From a checkpoint of a small multi-label image tagger.
Model: norm layernorm, moe soft, patch size [4, 4].
Data: trained on drawings of small networks of dots and links, 195000 training examples, 11.2 epochs.
Rows from expert 42 of block 5, named by matrix and row number. Rows with one number belong to one neuron. Each number is 128 + 24 x the weight over its row's rms, rounded and kept within 0 to 255. All counts start at 0. After the name is the row's rms in percent of the matrix's.
# up: expert up (model.blocks.5.mlp.up, 64x128x256), inputs 0-85
# down: expert down (model.blocks.5.mlp.down, 64x256x128, transposed), outputs 0-85
up.72 179 [183 152 102 116  82 145 116 123 114 126 111 117 131 158 112  95 150 133 136 122  85 131 192 144  90 126 143 110 154 143 141 173 134 144 151  95  99  99 131  95 131 127 109 119 142 128 123 125 105 123 154 119 108 101 110 149 123 100  93 111 124 144 162 185 144 124 117 126 140 108 127 128 120 114 109  86 134 175 143 117 152 118  88 127 117  87]
down.72 196 [108 104 139 157 129  94 105 102 139 117 171 116 126 141 167 145 150 109 134 132 127 101 132 103  95 130  84 132 100 127 146 107 132 178 158 152 130 141 145 141 121 172  97 161 123 131 143 150 156  72 145 137  91 171 122 154 132 116 140 143 102 106 116 161 145 138 141 143 157 148 145 136 142 122 128 140  72 103 144 139 137 160 148 162 166 150]
up.74 020 [141 160 147  92 129  40 141 141  80 157 125 144 141 144 140 164 122 120 105 129 136 110  87 123 135 104 128 127 137 126 119 130 109 123 158 141 117 128 128 171 120 177 161 134 129 143 146  94  90 125 113 122 122 122 125 121 124 140 123 132 136 144 115 208 113 130 132 100  98 136  98 126 134  97 120  96  93 127 118 182 158 100 172 146 118  83]
down.74 024 [137 137 113 178 134 178 117 159 143 134 118  78 132 145 125 112 132 126 153 137 116 123 148 171 140 148 141  98 112 102 142 146  88 143  96 139 134 138 101  76 132 125 164 149 120  90 140 152 137 151 148 130 153 111 131 124 184 113  98 113 124  98  99 127 122 131 147 162 125 100 128 132 110 100 118 145 170 120 122 100 148 134  96  95 136 155]
up.75 254 [112 164 139 131 120  95 130 128 112 130 140 146 122 139 131 146 120 116 129 124 176 120 127 131 171 139 152 134 123 115 131  80 136 160 140 173 120  80 146  77 107 118 140 169 124 128 147 112 124 127 128 135 145 102  90 132 120  74 145 143 137 165 131 132 129 150 150 107 108 121 132 135  73 106 134 140 107 120 115 131 114 131 157 126 103 126]
down.75 224 [112 137 147 137 128 133  90 134 174 134 148 125 122 152 148 129 144 120 137 125 135 118 163 114  95 147  57 135 125 111 121 140 122  79 140 134 171 121  79 164 148  93 108 153  93  80 145 132 118 135 145 137 156  95 145 132 103 149 122 117 142 103  71 164 147 140 128 150 145 114 126 123 114 111  92 169 130 145 112  87 128 101 121 114 133 153]
up.76 284 [184 120 121 128 140 127 129 131 107 141 129 126 123 115 123 166 107 114  99 124 116 129 112 113 130 106 152 135 148 135 155 139 140 131 143  93 118 136 127 103 134 164 160 155 130 120 171 125 104 126 111 134 152 105  92  92 130 102 155 136 110 168 151 218 116 189 135 122  99 124 148 141  87 155 115 115 173 127 142 130 114 179 144 124 128 148]
down.76 213 [153  94 130 117 100  97 103 117 106 118 134 149 145 121 147 172 107 128 155 113 100 169  55 124 125 119 116 157 158  97 158 110 125 152 176  87 128 110 110 110 161 138 126 122 135 109 131 145  89 105 100 115 130 117 122 125 149 139 118 158 145 175 126 103 118 168 171 124 111  99 117 146 116 141 150 156 144 176 135 125 113 136 123 105 124 124]
up.77 029 [112  80 157 144 149  93 124 139 157 146 138 132 114 103 140 136  93 132 117 109  96 129 104 129 187 103 134 140 106  98 133  55 107 138 106 200 108 141 147  83 138 139 103 142 110 126 133 108 160 138 148 124 119 139 156  62 148 164 175 122 147 128 128  89 111 128 134 120 116 141 163 136 138 153 162  90 101 125 132 140 110 153 187  97 149 126]
down.77 031 [103 159  99 143 138 174 115  97 108 178 130 136 172 137 109 136 106 146  90 138 113 119 146 151 145 136 102 141 144 129 110 144 147 151 181 130 114 135 106 156 115 129 146 130 150 129 102 103 128 112 125 106 137 133 104 150 118 137 137 170 119 155 158 158 173 140 114 132 136 120 127 144  99 145 106  90 152 110 128 112 110  81 122 111  84 106]
up.78 009 [159 109 137 123  76  94 106 159  94 112 104 144 127 122 136 151 151 129 122 122  88 110 130 126 154 134 148 115 138 144 117  73 126 110 147 104 129  74 112 142 154 164 155 123 104 148 113  98 109 120 114 129 163 133 175 152 142 106 137 144 126 145 100 153  90 106 134 126 107 145 155 129 150 167 122 152 183 146 150 123 128 120  94 131 131 145]
down.78 010 [122 172 155 137 111 191 126 148 147 102 129 157 150 159 124 132 125 113 126 137 109 166 136 131 147 137 117 155 132 152 150 181 166 131 111 101 135 146 142 137 107  78 155 131  96 150 102 138 117 164  79 175 108 138 103 121  76 156 138  90 111 125 112 133 117 131 123 117 143 117  95 172 149 129 137 164 139 127  92 123 144  68 106 136 146 149]
up.79 118 [115 131 126 140 151  86 182 190 105 134 121 120 119 119 127 123 126 119 145 126 142 129 133 125 156 137  97 132 152  99 131 166 155 134 120  90 139 134 133  66 117 106 142 144 105 133 124 105 112 131 137 143 175 103 116 109 130 121 176 154 126  95 130 133 115 138 137 106 100 132 130 133  81 141 151 145 154  87 110 124 116  85  84 123 125 131]
down.79 123 [155  82 158 157  84 179 132 114  91 137 160 126 138 128 105 154  67  94 144 134 113 157 146  81 122 122 181 127 155  97 117 126 132 119 154 119 159 131 163 111 122 123 160 139 153 162 101 110 137 132  75 142 106 137 127 105 120 111 125 111 139 120 125 138  57 103 157 119  93 129 126 113 143 108 123 123 116 131 140 108 122 132  83 118 138 106]
up.80 155 [ 89 128 134 139 121  72 150  83  89 131 128 127 128 140 145 150 121 132 136 141 128 114  79 135  98 104 126 123 126 121 134 185 109 138 164 120 120 107 128 162 145 154 115 125 172 136 104 138 150 130  96  99 120 109  87  86 129 113  95 133 139 113 123 144 124 107 122  88 121 135 157 126 141 129 114  62 124  94 121 153 143 153 167 142 115 128]
down.80 160 [133  93 142 144 133 112 134 105 126 138 136 109 115 129  96 126 114 132 133 178 121 138 107 123 104 120 116  71  81  96  98 112 121 161  89 107 176 126  76 139 137 105 169 130 168 130 169 125  84 127 121 163 123 150 135 120 108 129 151 109 148 122 116 123 148 130 109 163 131 123 122 133 112 125  85 139 161 155 167 161 118 132 125 175 114 182]
up.84 026 [132 105 124 112  87  27 130 102 107  86 125 137 119 135 147 131 116 112 142 136 106 132 117 125 113 115 150 121  73  98 101 139  79 119 106 154 115 147 148 135 129 145 110 133 118 139  93 105 141 123 149 120 105 142 105 113 126 163 106 127 142 151 110 111 137 114 137 113 161 131 146 122 150 138 128 117 137 143 141 133 155 154  96 159 138 130]
down.84 032 [125 135 143 148 147 149 120 133 117 132 149 146 117 147 110 109 156 167 126 181  95  95 139 129 167 139 101 135 120 130 130 117 123 116  85 116 127 147 101 143 123 140 142 152 122 133 118  93 146 153 165 125 137 144 106 167 119  66 151  92 120 104  87 180 189  99  97 148 115 132 129 129 115 151 121 169 148 136 117 135 127 127 123 115 128 179]
up.85 027 [182 156 117 141 129  94 144 169 142 155 141 141 142 112 123 117 135 100  69 132 181 125 123 139  90 132 102 136 178 132 129  79 116 154 117 135 124 169 150 101 123  79 111 117 131 117 151 104 148 126 117 154  91 144 148 124 119 127 109 108 111 108 119 131 105 131 129 136 116 126 125 141 119 105 139 107 144 126 127 118 106 137  84  86 156 161]
down.85 028 [105 121 110 152 138 127 122 114 115 138 148 142  82 107 126 123 108 147 141 132 106 131 124  91 155 138  97 124 108 153 110 148 121 108 152 114 128 129 133 125 122 118 104 112 114 146  89 118  98 139 122 113 170 121 119 116 107 125 166 157 147 119 142 148 151 143 111 110 177 146 129 108 152 138  96 134 131 122 122  88 148 115 171 129 105 107]
up.86 086 [121 100 140  97 138  61 126 158  78 121 121 100 126 159 105 124 131 144 134 132 122 125 116 107 190 134 141 121 163 147 100 115 131  75 153 136 141 110 144 134 133 117 179 135 103 141 131 100 133 126 127 148 127 135 162 160 126  90 112 100 132 176 102 118  88  83 129 128 155 132 147 146  93 187 130 146 133 120 126 112 103 144 127 107 149 113]
down.86 116 [153 160 123 121 116 133 118 127 141 139 127 189 146 108 165 133 122 129 138 159 115 133 132 148 130 116  97 127 101 163 161 148 137 100 114 105 137 138 115 117 115 136 131 107 105 152 136 164 108 149  83 144 120 100 100  99 117 167 117 108 162 116 100 131 145 141 133 124 111 151 121 135 150 114  80 175 118 115  89 140 155  85 133 109 121 118]
up.88 131 [130 103 110 116 138 147 141 145 159 134 118 138 135 113 148  95 105 122 150 121 137 123 193 119 163 184  97 136 109 136 131 180 129 130 116 120 127 102 112 154 103  97  99 113 105 136  68 101  95 123 145 114 142 122 117  95 119  92 124 124 160 171 120 139 154 125 106 139 121 113 121 105 129 165 117 138 141 153 126 100 124  76  97 141 136 165]
down.88 137 [153 147  95 131 113 145 139 118 151 113 109 173 107 138 156 127 158 150 115 116 116 137 119 127 123 106 146  97 148 143 111 110 173 129 158 127 118 103 143 100 106 118 140 112 131 132 105 132 144  90  49 144  96  98 162  70 133 101 133 165  71 105 180  67 104 154 153  92 139 138 118 137 127 117 173 109 121 115 145 150  80 112 153 115 127  87]
up.90 182 [191  95 129 124 196 133 113 141 124  91 121 142 136 118 123 116  98 124 148 142 192 115 129 129  71 155 135 110 109 114 108 123  95  98 107 147 146 129 136 188 120 125  84 155 100 131  62 153 111 126 152 113 155 133 115 171 131 151  85 116 131 157 141 142 181  83 145 110 163 121 129 129 141 120 102 111 124  76 139 159  79 134  58 146 141 123]
down.90 204 [110 169 135 128 144 130 131 132 140 168 149 172 103 158  92 124 155 127  72 112 161 108 155 117 116 122 102 110 110 164 123 121 161 154  65 123 120 124 163 117  55 140 149 112 144 120 157 126 111 148 104 150 125 105 110 113 118  81 130 138 130 135  95 139  89 163  94 116  95 175 139 137 122  83 108 124 120  80 131 101 109  91 177 126 126 160]
up.91 049 [121 175 177 143 141  42 106 122 158 108 143 143 114 124 152 119 133 150 148 130  94 118 131 122  89 146 100 130  90  78 110 119 115  90 143 117 149  87 111 148 132 165  82 144 123 122 118 115 122 134 113 122 132 115 101 120 127 119 152 147 124 166 148 100 183 136 140  99 137 124 159 134  89 121 128 139  79 122 135 132 145 106 145 123 127 152]
down.91 058 [127 135 117 113  85 132 145 141 122 102 113 160 132 139  78  98 172 117 134 120 120 149 166 137 157 138 173  87 137 127 134 153 127 127 120 106 119 122 185 114 137  92 135 111 118 167  78 153 164 133 108 115  93 154 129 146 102  85 108 154 129 119 121 106 117  86 124 109 157 112  75 153 143 123 135 155 176 127 151 132 123  73 121 156 120 150]
up.93 083 [170 164 115 129 131  86 114 110 139 158 133 132 121 127 170 108 143 136 120 147 155 104 124 134 116 160 102 138 131 130 139 121 134 114 133 155 112 127 111 118 126  63 138  93 135 134 148 114 175 127  99 143 123 135 139  88 120  98  92 157 126 153 137 109 135 141 107 126 144 141 159 133 100 129 130 136 100 122 127 124  97  73 145 125 108 149]
down.93 091 [128 161 139  85  64 145 175 148 170 116 111 160 152 118 128 101 144 120 130 141 127 129 158 163 157 168 103 103 136 129 146 178  80 128 163 108 136  89 130 117 150 149 156 104 144 151  37 134 129 129 136 124  84 140 149 133 117 136 108 114 109 131 127 135 134 142 124 171 112 104 104 148 105 145  91 130 145 144 120  73 123  73 114 149 125 103]
up.94 026 [150  91 151 131 147  44 134 139  90 144 105 122 116  88 141 146 101 132 149 122 111 123  50 122 144  99 154 131 106 141 127 155 121  93 142 138 121 109 107 110 119 137 107 141  99 141 128 101 121 132 102 128 158 111 105  82 131 150 127 115 115 165 131 162  91 121 128 119 126 148 166 127  97 130 103 177 135  78 140 155 130 164 153 132 134 117]
down.94 031 [144 143 122 151 131 136 134 133 145 135 170 119 164 192 119 144 147 126 135 155 106 131 145 122  99 152  66 106 123 163 120 141 116 174 114 142 140 151 104 151 148 120 115 142 147 132  88 117 125 142 150 105 118 156 120 149 114 144 146 131 135 105 129 180 171 146 100 163  78 113 120  99 132 119 129 123 148 122 136  87 141 126 103 127 114 144]
up.96 118 [136  92 126 128 111  18 130 157 105 123 116 153 124 140 114 142 104 121 115 118 134 141 106 112 153 114 130 122  97 192 127 138 157 122 147 109 124  66 138  70 149 165 125 133 101 123 151 111  97 131 110 120 119 138 108  94 133 185 133 110  96 131 131 152  82 143 107 114 124 149  84 127 124  67 114 193 149 122 118 118 128 140 196 126 126 137]
down.96 126 [155 129 149 170 119 127 124 141 150 117 129 110 189 117 218 176  87 102 119 105 106 137 155 101 108 135  84  88 134 158 107 151 103 141 137  95 110 142 110 145 130 173 113 134 168 137  68 123 107 137 154  87 125 135  98 106 184 135 144 109 127 126 122 151 153 150 110 134 132 109 126 113 136 130 130  96 128 120 116 139 151 147  51 109 113 126]
up.97 110 [ 95 130 133 125 136 123  96  83  93  82 117 114 131 156 159 112 140 136 120 105 130 124 183 139  91  87 131 136  83 131 139 145  85 115 131 121 111 127 136 169 124 120  45 145  99 122 129 117 148 131 129 121 107 125  87 153 124 163 117 153 126 132 128 158 181 134 111 103 142 125 147 101 130 140 110  80  97 174 145 128 146 147 159 183 127  85]
down.97 147 [140 113 181 117 112 146 178 143  65 151 142 100 111 170 112 161 124 128 146 211 122 124 117 156 147 140 123 130  93 145 115 126 146 139 116 120 123 142 147 120 152 115 135 135 159 139 147 109 120 151 114 131 139 147 100 139 131 116 116  93 111  90 126 154  88  91 110 123 105 133 134 143 110  90 116 139 154 125 100 147 133 122 111 135 102 142]
up.98 042 [122  99 127 139 135  70 116 123 129 142 137 141 124 118 150 145 138 137 123 106  91 126 164 126 146 134 130 133 121  97 106  86 142 153  98 135 180 110 116 135 127 112  98 136 113 126 188 117  64 131 143 142 128 143 165 109 129 200 133 136 114  90 106  88 136 148 127 130 131 144 149 121 162 151 165 108 131 154 108 125 123 133 149 116 128 123]
down.98 049 [134 111 162 134 102 157 136 156  93 125 144 124 143 140  77 176 102 113 146 173 126 105 106 112 142 154 145 133 122 141 116 110 156 164 125 140 159 136 161 158 125 115 130 146 128  89 118 131  74 129 115 144 116 161 123 157 114 147  95 123 114 131 122 104  88 153 149 132 124 154 130 144 120 107 157 151 139 119 121 188 146 118 119 117 155 181]